python train.py --model="audio embedding model" --train_examples=78125 --noise_aug=0.002 --input="waveform_16khz" --num_classes=4 --subsampling=1 --positions="learned" --kernel_size=9 --beta1=0.95 --shampoo_beta=0.95 --one_sided=true --max_steps=6100 --lr_schedule="linear" --final_lr_fraction=0
Rows from block 4 of a small audio embedding model, named by matrix and row number. Rows with one number belong to one neuron. Each number is 500 + 40 x the weight over its row's rms, rounded and kept within 0 to 999. All counts start at 0. Numbers have three digits each.
Before each neuron's rows are labels from the 100 clips, of 14976, where the neuron reaches its highest value: "strongest on" is what is common among them; "peak on" is the class under the peak. Only what is clearly more common there than usual is listed. The data: single English nouns, adjectives and verbs, spoken by a formant synthesiser in many voices.
# fc1: first MLP up (model.blocks.4.ff1.fc1.weight, 320x160), inputs 0-79
# fc2: first MLP down (model.blocks.4.ff1.fc2.weight, 160x320, transposed), outputs 0-79

strongest on: intonation: flat
peak on: silence
fc1.131:482483460468494483477508500687417517503508406500513541529462559543503490594487493519503476519522532432460463482489480496489464459494482492538484486459466459464561511541463465545520569572549559488467473517497513478519470468493552513482481425
fc2.131:512481487501488500500485495790502500500508495501804517480490519489500478505502510530510503485512499519514520556511507506487474494488494507477517499502495442549478503506506487437501493483512498501504480497500508530508503504511503504500512483

strongest on: /w/; /ɑ/
peak on: /w/
fc1.45:454481537523473493437485477519520517471456478524473452534563539537496573590576508445414471532578560495481495506463469531618513463547427526532453507565529467493546468428510522511443517500491512432463457481531497505525510509525488469471570461
fc2.45:469619473459484529521488536602564470544522506467453480523496489492500497547486509428430550513491543503498544489511505518482488479434491490395486515578534562481478584501465474463498502542472480504552458519535484547531521469511533477479459519

strongest on: rumble; whispered
peak on: silence
fc1.50:478520494499517455512538456686489467417554474533522499551488494483454455489495498502485476495534510469483560467508507505415484543431424505498567514474466499487511497486483407527470544531483581525453504504524532453554515473533533508458520508
fc2.50:498507493507511489503487540780484507499498501481807516495479489502494502505484514498496521486510510531494545510494505497499484483493495522493504502480494467544501481481483496403500503502499501478496506500496516494489500527511504481487497503

strongest on: intonation: rise then fall; voice: high voice; /w/
peak on: /w/
fc1.158:557510555531537619442458494453486554496483503465504505488556482464494497458620487384428538413484543516491471440474556510540487494570503469474522500523520538529519543446489567496433441482488446459542448498485536485525562438497512517505502483
fc2.158:450582552490537484455481512583500484485511535473393520491484506504514482487496510515478579504499505536483513492511534517485441514519520511412502450528478525474498488461532490431482481490487479500494509490590477499468518549488536479451540514

strongest on: intonation: flat; rumble; pink noise
peak on: silence
fc1.8:506534478476499486511544459744470529442503445526508539558517489503458477556488499563510487488556526470474501463498489499472492485447501517570511477471468476497497549522474449497511515551486558464479503483520529461549494483565528505499535453
fc2.8:509498484538501510509512523766509491511506525488816502505492493493502461495474512531541494492509518523507524539510497504494495487518513493466497528480485460546471481526508491439490493490524489504493484525494509515522475511516506502506517482

strongest on: voice: high voice; intonation: flat; /w/
peak on: silence
fc1.176:496562515522453457460562524507441444425414419467405555481543481458450515496486557559593500549455491514494472384456497537554517489496472491508477531501504442445398520483513476519449489587480529491515538519463475524492503452583546500482578440
fc2.176:493482527525489534537465530513454550517495544543557612471486501468508514497513537473540454532472466442490494504487481491454514502543455489569488570592446460546485436469522521540464535484574504508495473428470486554541451428493523499500499472

strongest on: /p/; whispered
peak on: /t/
fc1.255:529478454483525439488379602431553506482468478526521562480434559487482478550520519462469533559504473458510516444545517566488545490510514517616537486441470420440466406441458543568485486501436535484455499527577500538493460487483565500507493501
fc2.255:534492533479498489477487491372447476497479516496589572465536541471518505570514513508561437471478518498486456457520507459498433576525506516480512516461481469481507461505473484541488446485498519510428464521502474583547445480465516504516586503

strongest on: rumble; whispered
peak on: silence
fc1.117:441545457463495486498576436724446526418516449558518507494477532499474473534496484511474426480511547453505523456512490510475490485509479483504512510449457481503539505519486421531494547529534584489511512519536501458576528463495566515444498523
fc2.117:493499489497510494505493521769490499506502481493816478484490495493498479509500513525535517497503497530503525548522497502479486495496489527484503498505496476541487489512504471407494499504493503492496480501485506500483494516488500504495510510

strongest on: rumble; whispered
peak on: silence
fc1.294:472505500491490458476473458663450498445571496442496462477498547568473541514493532498508489502485480466436583481511509541535525503477412512540509466448486470501457477471502484498474628486515564538463500516504544539544494456514595470506507500
fc2.294:540539448510472496508509482681517507496510536494758548483476474538498493487479475496456531465500507545494510578510518516500483477525506521483510495508474441534513467549462456387524472485503483533497490471497515485512455512509516515501491486

strongest on: /k/
peak on: /t/; /k/
fc1.166:524472546572514496462507537462556507452466565473493520498467463615502477489499544462472505542500472408414511516519519507461509510490569493647522430452485424456456431496528488514454475555463501503456523492515486489505437472517494489532520529
fc2.166:513508498496503485503513465385506498494512529503726506474498471510497521465515481486458406499496501524502515459488503486511492520482503494529512513453482523541471469511514513600505544500530505549511496510524496518482496496486499538514572502

strongest on: intonation: falling; /w/
peak on: /w/
fc1.43:461550520480496529489522467395573465450428472473431528530480451557518548539609520493448478511545568465547437457480465556538532471536427461490509547437540527426529466443480505533494472515462471453507473478460502495472537455475477536482536447
fc2.43:431582452515533529535499513532551473556555457550500435514501522510473512473481514457456559482446518485521675459492508535497507486513501507441409539500507484446557473501491479519451538547478438508574503531500482552480475417506510474516565485

strongest on: voice: high voice; /w/
peak on: /w/; /l/
fc1.204:511479531547448510502455516478496525471495505495487505493500481482430506523558469458422469493485539487443486529457534479513465529504478488523495556431497522562578429544486456579469481537402513497508533506537484481536471519485460513549540471
fc2.204:484618509531569521519500483648532525479477438526491495512519506509443515522423460511493528460518477547513576454527458503510508540489521518440471463490516465512508528532524492398453567478488482459509547472448507490505505507469485481481452470

strongest on: /w/
peak on: /w/
fc1.4:493511525510545566513542456541566521454519518502465513512477472525471566497581456432390541453451548483463512512438533431558486481447470454492509507503558502490514522538516486465505441502518510446434467514489510506513506504486478497481476543
fc2.4:462646505463456525512531497512523505488497482544416499518512495452477502512484480489438543470547502493540610492535537480542483507495516499419555479554474538383500461488475507489509496481511521524478519519500501502494504457528490586471503480

strongest on: voice: high voice; thin (high-pass); /ɔ/
peak on: /ɔ/
fc1.227:489484448435521503486463486501504492537472467476492508608496567524445472447471462458537479471488527498403477412465501442478482434511465442532502512544457550513533496492483561468556527563474506450525524439480486520458448483536559443503458433
fc2.227:515471502487470554447505495488522483428552496391564559483515504563466525498537520542539530513484515494505474576507434507476466484539502531579541508499453480550499532555505467487538467543507499476474555557464514479523443566463535579481567482

strongest on: intonation: flat; rumble; mains hum
peak on: silence
fc1.56:432497440508541483534509564620461528430494466493527520529554492464542448505525482482538481516627463451515449425512493436457440534527475474517478534458472435458540516505494497506459489512492539463525593516517525446613496497577585487492522566
fc2.56:449501477534548506528506464682478505484472445482715497501490450474494490480518496446494508534503469508494514516466509493510519536454495517461453522558496457546503467537530500451490535505494524529521458509478508505471541520512509548482553524

strongest on: voice: high voice; intonation: rise then fall; /i/
peak on: /i/
fc1.13:431460470452509493552521524430503504447494470507439443561474529462498554502494493611469513419493502451446507510517510455506542452494482591563512512491499478504525455488516479455362459547547511515474523479452481543595489460492494510538428472
fc2.13:470493563495494483515545543464446463513482514551422508485529491449506508446500472546488409532557507515489439475495448549516491497481468546366507524466516465566517466481486474543556524439519443495479452453442485482485517487515507483473474510

strongest on: intonation: rise then fall; /w/; /ɑ/
peak on: /w/
fc1.290:486503512518578570463543542473519540491515518491488473491541548531551567488620468556478442500520465603569518466473478475569552453506471436487536492479478493518518529464515505481436497432531519484501510540499469483563471466541506452548532458
fc2.290:440543486473519498454462484607448480481505521478467520494510459489500453564534482464404534515551559476479507518451481496525508514490493527547513475489485553361470456492479449516532482536500505486531565479585497527465466465482491536515473498

strongest on: /s/; /w/; /ɑ/
peak on: /w/
fc1.149:527458519399500561499455538531460463456524613476402466517487554521526517507540472450400537454490475449498446444533511455486484496416475460507559511488487460478516499479470530494464486524524501447488459473523575525615497442529483558498506519
fc2.149:453542496541499468541460466424517458454500490586475529533490488516491450555523513606474521492499470475465563545479581485443418536461516484376481503526572539516451560461511471474467554436491478469505474485556491496494503501534535589517578493

strongest on: intonation: rise then fall; /w/
peak on: /w/
fc1.267:482442535525463571548499494498454492441473486471471464491498492523487547447548448511406474499463527460442454534478619403539475488527507470486473524497472534530505516494476527531451452533444510412518463480505490510496592482508505433488475509
fc2.267:460571559524539487490513493523467514536477528518444441520479513477550489514478522545409489513579446499440460442497450460520468524515549521479519425488512502376443537542485475517548513497486528477544475503532484517569495492492531505537521491

strongest on: /w/
peak on: /w/
fc1.106:457533487512513555502464452488510506406533488453511579488516542487537599502508458480434504454498547526473542431460465622455469553547444494489530543518468504505514457491513460500456463475465537503464420414484536560557558475448501473490477502
fc2.106:480565498478495541485491484521514492466526524470458546549504479457451516514487519537495543453479522539516491607487573534465527499470561532402455501482464532439483422485518493448464566486539470553536525464478514521540464536494495532480541482

strongest on: /w/
peak on: /w/
fc1.209:496502533521450517427475548429506468505492541481474487501484485521490548553542522504422582496553458388487496507553470537465497510542511463599506514431519449446447472475548516489427494491512569500457508524538531501536461497578436460532485430
fc2.209:497485485507540459528457494580517466508466480495557495549470467476483578492506438513465424560438474474499537542484543498537506480478451515416515506547485504530490496511496479492517521530464471491517548492502514512477463501545447542504496478

strongest on: voice: high voice; intonation: rise then fall; /ɝ/
peak on: /ɝ/
fc1.218:439449546528501522490564528488532490449428580484449484494574532505521555445468481505528435533562488479419513498507529545506506470485502461448558515550516544539491559457490504558466451489494432507543485507516509413502546452585489457501517463
fc2.218:426487412536485570483464452492457489473489489566475498475526497502483515466480495455493534542507571531547513511498546526504532537529488520425477479533477486421539401502527454558481472454482505489462513518454485517508493468458572467461555475

strongest on: intonation: rise then fall; /w/
peak on: /w/
fc1.124:442559549548488567503446519479460569476592465468478422524510484552490546505588452419447489478523544561478493480523554499579451492545457497555450485528466500526504495417465481547460507461451550511526536460543532537509476443522506448534515536
fc2.124:462477522477511471475511500636512470504483563510487483461470499494502479503525521528514574545539524517443488359500478472504521553553491505464509518482486540402505541485525528486500502532501503486522529468491529498474433465459484454471518541